{"horizontal_flip": false, "color_jitter": 0.1, "vocab_size": 54, "encoder_activation": "gelu", "encoder_inner_norm": false, "text_encoder_width": 256, "text_encoder_norm_position": "pre", "text_encoder_moe": "soft", "text_encoder_num_experts": 8, "learning_rate": 0.0012, "beta1": 0.8, "beta2": 0.98, "eps": 1e-08, "weight_decay": 0.1}
Rows from block 6 of the image encoder, named by matrix and row number. Rows with one number belong to one neuron. Each number is 128 + 24 x the weight over its row's rms, rounded and kept within 0 to 255. All counts start at 0. Numbers have three digits each. After the name is the row's rms in percent of the matrix's.
# fc1: MLP up (encoder.blocks.6.mlp.fc1.weight, 768x192), inputs 0-95
# fc2: MLP down (encoder.blocks.6.mlp.fc2.weight, 192x768, transposed), outputs 0-95
fc1.473 106:166115120141179115058147167173139107112088115114145168111080158142175105081175152109100118151119132092110142102166128102110125120133134146192149136125136117164132080122130115123130120151117119094145119131110119104129099123118146190147118156118128151133103128099148114147122184130126103109
fc2.473 093:144163100111139138106158095124132115208110136165145176164147145133098144138141117154108106149174088154128126131116124113099161113142146155104087089100151114112113088169101124116167134112163146127085089162136119153123089094157124124155133134182120157091107129120160084143092141131142120117
fc1.474 095:174121161100097137092115158164159107115148127144142120127111197091150119112137113149135046155132159114132097114118091117140129166135131123156113151128114062151146155101098151148133149138143097089120127130133128073110153164104135137090124154121146132122100098098149127127146118108102136142
fc2.474 093:117145112142193168125146114125165143143144123102203163084168154118113113077077137153146099129132132132150117144154137137149108126126138093147155148115109107107132124120136119134119124132082083138169108137137141124114165143135159120102100095124149131118128124095085133117127178135108109131
fc1.475 099:125125124085086096111117138115138131154106162072148128106115106139116126116107150134124095098107136106140149157139154082136165141152142117142153101103099111112105163133145115145085155153113104105117142139111125118126126143155121136161153165135099158128093166102128116161105141075121126155
fc2.475 100:130098130129121159146074148129081139120118151125106144129134095112140139185101072099134176103117143156089141098094120129109093111102094101136060137130120149095151112155098157133143106113123126125067130165160123141132108097108166120155144124146138120108098165117129108136131129144146118133
fc1.476 096:084112141137140124139146125164115097122151151162117128128151155146130134080115080116130121166160110083120124161091099112134095117157143151150083092113179112122134165143128105152097161116148144117126129087141099098140132092157115118142141139134140138154110096175118110099132145111172118155
fc2.476 095:114105157129118156110115113142160104133115116122131138130163110125096158090164133128103154117117155127163131120116140150122123162163134166111178156151170152127119131111142137114077143106114151172070135116107164127133103142134122078153135109157125133077172154133142120139145135142147147083
fc1.477 094:103077080122146135100181125132067140134105142086143148084141137136158135127147123114113152090125121121124146185086152153150118111116097145158157079120117169131140112136136100132139121084124113111126119120112161158123160113104116137158109164156121125134124098136128129099150109133122146110
fc2.477 104:130115093157132117115136124124134147094125112093126109112137094124118100097184107140138117156143174143157147120113125123149146091148138145100134142150143135152100127119172101136120139160095128166133161122133118121133130130162141110105118146147137128146147119112129104102131149191173135154
fc1.478 101:060136145144131128106176107125138151121087189139125135133129100121115181107166142143130140159138182134104183110155118140075110131081184108124153125079107103161125123138137111133110145098111166085110129148141141134127108128105097161135118144124108186123132103137110131136136149143136120151
fc2.478 107:127113091137133096107137105129150147112158105161136125093124122102111146133117150120132139146146145118118171121137146126077144136150151149126149115133104160139118088138120143151144095127128113106163118117127120119122116142111158162115096119154111130143065127100085094106114146138144160114
fc1.479 103:102128143107161118179124157107160084115087121124112171034155121136096141106124129137109131154144086135130110116151139124102135139129088145139141114143145141141115161137152141128138100100115126085119131139116143124120138120117114162144086099172127165116127146117098210176119126085099107102
fc2.479 102:135183087134111132156156112159089072143123119154133119096115078105194137135158166115112118113103151113161109132080120134120174116112157123094090072155149165143140114123105124093117138124143101129114143140150112105133146118116136136138122110152130141124102112148091141109086106193147127112
fc1.480 107:091121093100097099079138149126127096146114121137133179143137140079142127057150090122096159128112137174114141089129128113127151096107139117160111123097120093122119150144128138166124139078157113141123109147097141132129173119098112145110139122183165139145161095117141114150092102104153162141
fc2.480 118:094094164164175128141130121164106099138104112125161106152173092116147134147133137153108118110128138162143144138167129103159171118120168093113161103125140184131145155151114092066118115122100145123122077125103114136112096151128148062142165131169118141135093153147140108125163145122136136123
fc1.481 096:095107139146138146130113117131056126104082144164133146156101121117128130104158162089138154147125137132123160171138082097097143114133104177149134138072108141137143142081123101090156112172128123074101139106149071097137107098117132121126139131123143167122141147107147157169132105112112077116
fc2.481 092:124131137136160115133103126129122115108081154175121133153090165139141150122151134086087152097125074112126122121167110154093091133075104140124155102150116146090109113102154120142143087138112069130136075096138147115105099131104098120123100130138097150126122107111107150116123109102146107139
fc1.482 099:129151124076117149135134173083138145113130151141128142125117112137168108133188125114146108132124093121176133069141091082126118141141154140157089119094156150164115166128104095154128140122107138094095101118091119085098089098133108097134109133156091151134137165142131122092134187138135115149
fc2.482 099:136162134134154137149115149105175116090114123108143114122118171138094116115122127132142102121098127115120170157127117125111098121114149123096139122111102093123113196143147119112130166176153138159149106180124103128132120071101150078140076116088106106111160135150166113146140148097113158154
fc1.483 102:087144106159142135125127118105092073107159094096163114118117135126139123126112113152146135127132104122091119082129087161120073117106112147107144116142110092138134122091117145111157082151118171102123112111116094137097155109165108166141117125098156123130123084124115086117138127105176160111
fc2.483 095:151122158124142171117109121140155120108112091131124132100100122125128146120104087140156063115111133104083121131138104130131118116108105127121135140105170134118156148073127136124100128175132124156116146119155115128103128112192136106127119103128118101164126172098134145187120145110159101101
fc1.484 104:134127151091141139159119127133115173118131125100146137128139097142124086116127074146112157157110107126156166083107143114141095128167148138110071139097142115167156147116132103143110114118113124065081105126118114144124111153123104155114132131143134130145109119135143135171168104095097118144
fc2.484 102:171109054124107133147145144122110139110111086165082140145079131106125112148140150119129125124157100135114137124131136147118108135122167144130096130085078127145127086121163169100159114130151159164118125117163131129114141151103135127111124114165088148135127148109127141104108103119130139118
fc1.485 098:146084129104127141124134110136144118124115114121101135119133132171115062130114138148174104088124109125125126126124145158151127155148125126127162116103105139127116124148139122120119072120094118185132114146123115132117111146138106136131110133120102107186151128119102130106177141172138132103
fc2.485 095:136145130106095171125138126122149129167131132117143155121118109111177118156169139135113113166170104175178134117124123148146152159098103099119093120107133140156148152136145110127165079126111126153116134150125134100158152105121086136135150152110153082116095105128092158162104154174143121102
fc1.486 095:148147156150147171151124142107134117099082105130100105136107141161143049111106137126153114113132101132159137117131140089127126089166126119120110160138146135140145138110150112087123104112167148129122132156074080095132132129117135131158109117127155109111054129148104146085159147128119113164
fc2.486 085:092096151072134103116144125142088111143130141148108086125128103119109170084161150148131105120124118169123176164169111142113110126111087135101128116129138114144100116136144112112129121146133110089151120135103080119125149112115134066089178114134112115153145121115101148118130095098134126098
fc1.487 096:112122168150138129152106106136115135154119151121122178136166126159157123098152093110128141147109106133122164145133144135174133133098068129147114148120133131154120104133123120114140146112158137107156131110099103141148145140111094107129089092146157126170155066150147110137162112092136136112
fc2.487 106:122139131137158168132093138102144119148150115141129130137114097137091137138189104143144131146162165146122154120127102107154131110162169122109137161094147156110117130133106134079128161149061140161117116139079145129143183183106144111130153148129137146114072110127095096134113109119115153130
fc1.488 090:151110103136148128152127138180155127132094073131117117133112141076146108078123162157104162136123150152120125191161103112134083130145136120175179174123157142130156128090117132157172150143151099114130149073140122097132149100113107140146134103142186142126152160153092132118132130106124133112
fc2.488 097:096100147132088183123137109141144149122100141145101126114103136101139129144111158100131139139144117092142093112145145139132121111081083102157113142159146097162167091130097095137098124166153110117133141157134130073106140168103172169123177075163125109127122102134152137113130116146134155119
fc1.489 098:112108142087119160125179130129121107159107129102095175097143120129135143113142141122145120082121141096150162107139153096092158112107149109143121141097142154141140149132122107139117145141101123101110100138136158129118135128127109125153177123134115157204123145048125133160149163126118122071
fc2.489 091:106128094158180160090142160152127163134124167118087091143109123078117165122120147132121163111128148122108140168140086173144120139129168140119170166148160106107105125097171143136107111124117109139122135126120085154133105141131140146106118137126134146138121097130150078091144090137146176155
fc1.490 098:112151116146149143137080126110123137110105132152112114119082119124103117170106065113140160101111122106140123143090122156156093135147107163121080133161160115155140151146130088116114125095147120114084092121118112112113127116114082125137121127149151184151118106078099142121106103157173133143
fc2.490 094:140134108149111113097145157074171157101142088107171089092152141143128102107155143120131068126171095141133119155106179082105120089135133137149126132108139125113144137185161133152122141162102145156141120140124130144144140130154107129160121145094151111105087152138123104105104173135151119147
fc1.491 099:109124130127116121140190130092155138137131119124176109097154113131121169140093130098122120139105163109119157129110123080169093153122184131123144095146096115119110121159097053068122118082127128135103121139098100111117125120109116190171125104131113145110109089136161148117135156141111119159
fc2.491 119:129154143111092167166098125135133147155157133161143127172122138131105121129123119071142123104138132111153116073104149119143089122116110140173130110152102124124121086110087124112074127140102179112114140086127135163135105149155101154161107128149145152126143129082119163139145095167143119140
fc1.492 094:072101140124100130139107148081152115131090140101128129128149121141158090115157100091147119113161120165147141124114098153126147090143141139106076127146156141161100128131108125136127118131110105129116105138147111114083114150134142066123108139133159099156098173141107114129159129122112144117
fc2.492 101:172122129128138128128159137135147097091145102147121122114109171165096139157121135132138096143123161138163158154158125121106118127139102129151108156108135151160117134150123112143159148152174137134171130134111113135117162141092179101101109164073159133114145112133126161133140097091135162130
fc1.493 101:127141110121114102139142123138139081141125161104153138129080135141166172142139146140116146104129120136086136170130136148129123130135152066138159149097140093142117132138121157115111139121132079128107119130064137125145098125115158128185166095145114129154118143152159138110136130111152154124
fc2.493 101:141154125100107134126158106129093140123173166119111134140141155106172135175109098169152125145109145099102095141103132135119135146125168137131093130130102157142146086136109134119154117133111124161085104140151117139128129095148108134181117100128126120136131152131158155129135128134146122112
fc1.494 102:101122133130125093102153109109109134130110140099111195105099130062143116115177149123127090089107127123130159132155126116106157102149132137154094120111186152137125146164117102133139129120091169074096076133140183117150116109081106167167136142158142150208107130132116086140122139114119129106
fc2.494 108:115142120084133175104113155130119108125087114118130137131134095118129145130099118143151154082137156114151142169154107143156160131122151125107144129146191103135170170148154103091086126139137130127127086102101069099125131128163150145108155153118120164117103121114137129160153127154131190143
fc1.495 088:119133160167158111149125101155100165152112156108130125168140093084121088129123144091120139126126181123127091116137102122107111135152069080082154116138140104103162160116148098134108116112153132127139076137142111156146151102157110135132188135159136148143148122117129129132117130133115117137
fc2.495 083:127123129136102121121159141108127080085141107126195134162117114152139120140192115110122146094161130114105119116137178120112090112110149152120119142085138153174107136120115083139104096148107130173147128088166167123099165084099101123120110162126095121152087162092099105168155140158147117116
fc1.496 097:172158129184160093133129146133115109157128110144148105137124153157125094122146109160111152144130121125125144142102115094096113139141118118136173120128179104181151137168059137102106118093164144129101158163123147130150170162144108128175139080167121127111117151080124105147118162113125121108
fc2.496 095:115099128103087144125154175145122165135143172129129132100133130121159110119120124124135096113121123118135125112092144114134141161147106132152102112123146079186138104128105142139123142167098150147100134132130114102156125131073129141135120101121174126144098090110100146077140152178163104182
fc1.497 104:088059114100117107151143103143117133130071131088114149119106147124108143092114156109149088132140160159159138142126111091112135124146131139134121129101184106109150174136122157150107111141099099130126095130142095185161120146130125136121118165120134138128147109126092124173180141106081116118
fc2.497 100:138128129135118160123111166084138110116115133143119141091154067094127134126183129135156116133154140151099164095096151146114104124096157167132137123126133143118153135165152127094110102115106137142123126139170124090150102094145136100116120114139162136130121111097142118148097137123168112102
fc1.498 103:109109119087172110155172111106114110171098116088163131099085156126151140140155096125162153158144124120115114125144080153131127083107100141108106123136133154121127106118136063129135111134096116150148151092133118111122098137099102132167088160166100131121146171110134141176162141067173132125
fc2.498 106:164140125143107112122121094125169161111168126138096122136116110125159146171099143125159122116089098114134112164127116108152109133100128156128113105136121116133122109174157197115160158127098130150112113139135167159161112142128142110153142079164161099142121109168138139132112097134109133088
fc1.499 097:138134151115149101140106099145127171181105157117095166124160152123123106137165082132158133122089175182131127153129126118104088118135129119102143132130172137175138076118083137150133109106149118108102126125127106117150119079123131110143123134142156150156113121143110125125147142116139115095
fc2.499 102:119092145128143093145140108113146144157117118126126129119118144121132144097183129127120083164174152197138168119135159187139162128163178129091131168122135123121132146101155194121122109082126123111146146123131145138125115124154117106115066111099142184115139145142144107114174133111131146117
fc1.500 098:132124175127127119139147145075130161138134158118105136142139151168121079090151160107133139110126121097105121094174153119141122155120124145172119123122145140123174149160073141130069156117098135107110113095158115152140130065070107153121087119174110143122107114127109117132122161081134126078
fc2.500 099:159110133171099105095120109094131117147113133113157164130116141155120172114134131128107156113131095097117120125098100119111122109145078146115116086165173142119117144139125095171111100169112129151081125086148131121114118125110176129182134136179142160110116131100173129161129118144129141131
fc1.501 104:115130136157156111104129103149129177099112143123109118108161124121130136159105113139116113116085129109133164152109155093149116129122099129111114172123105086130112151129107112104121132140143109093061095132144140091105107166144088107160129128182112176141134117125116115171160111148147126133
fc2.501 103:135140171161116126102103143115111125142107127134130153138136202160111131153151121147120162113173134097121077095104139090111125100119138156122132159164182149149087103109130110122146089131126129165083152097130105120113105107138116151169136126135117153117179099106150115151145153108147143165
fc1.502 101:106126130111114118147136100145152112132084136092101153117103116079120091122138094146165156086120118139099169125117131105144128097102124114134133165080184107129123106117111112107117083127133105130131092129129108166147126092097135123127116111118160127127189118085143153150103159077130134158
fc2.502 100:152125126164140163109132122139152148193090122094143164153162061084121146170143138114130113087132128144094097140144140137173168134147162129125138146126132150124128125152111074121100140167093115158118084134125157147122166137104116107111128146138123138124117080156104068104075160162132096132
fc1.503 100:088094147132150088159122138114141103123134132155151145124135144160116123102089146079092085175115119124143141122143124122122095130133150136120102109123117130101152162153146070107142134154121178130147100157143129117126154133069125123138101167155123149147128116128125165168120145092172108072
fc2.503 103:134134171125145104145119131095152129138098130154154156114118104097145139132114139110085182068143154121141116108143130144111113142154140160106129142162140136101162121117145184085107152171113129097107116101102152139111107119134181160145145138169179130126141108098167097179152075144133138081
fc1.504 097:138071133116090120125114146133135120144126129129112101164115137166103095128128168088085141140114134172148115104133121101116137149148115117167103133150133125116092156153130098105126101110126140136115075087176123147120140085122121089119109105128102127158097151152122117116107159120095131159
fc2.504 097:120123091150167090137146113103122140154090130146138121170091111166148098131154128115107109097155111106108097142113128120129068160125153117132131092136144156121123148083115166130142142147161124103198133112135139151105086104095134138156120178126123118139127145122097128118141142144114098150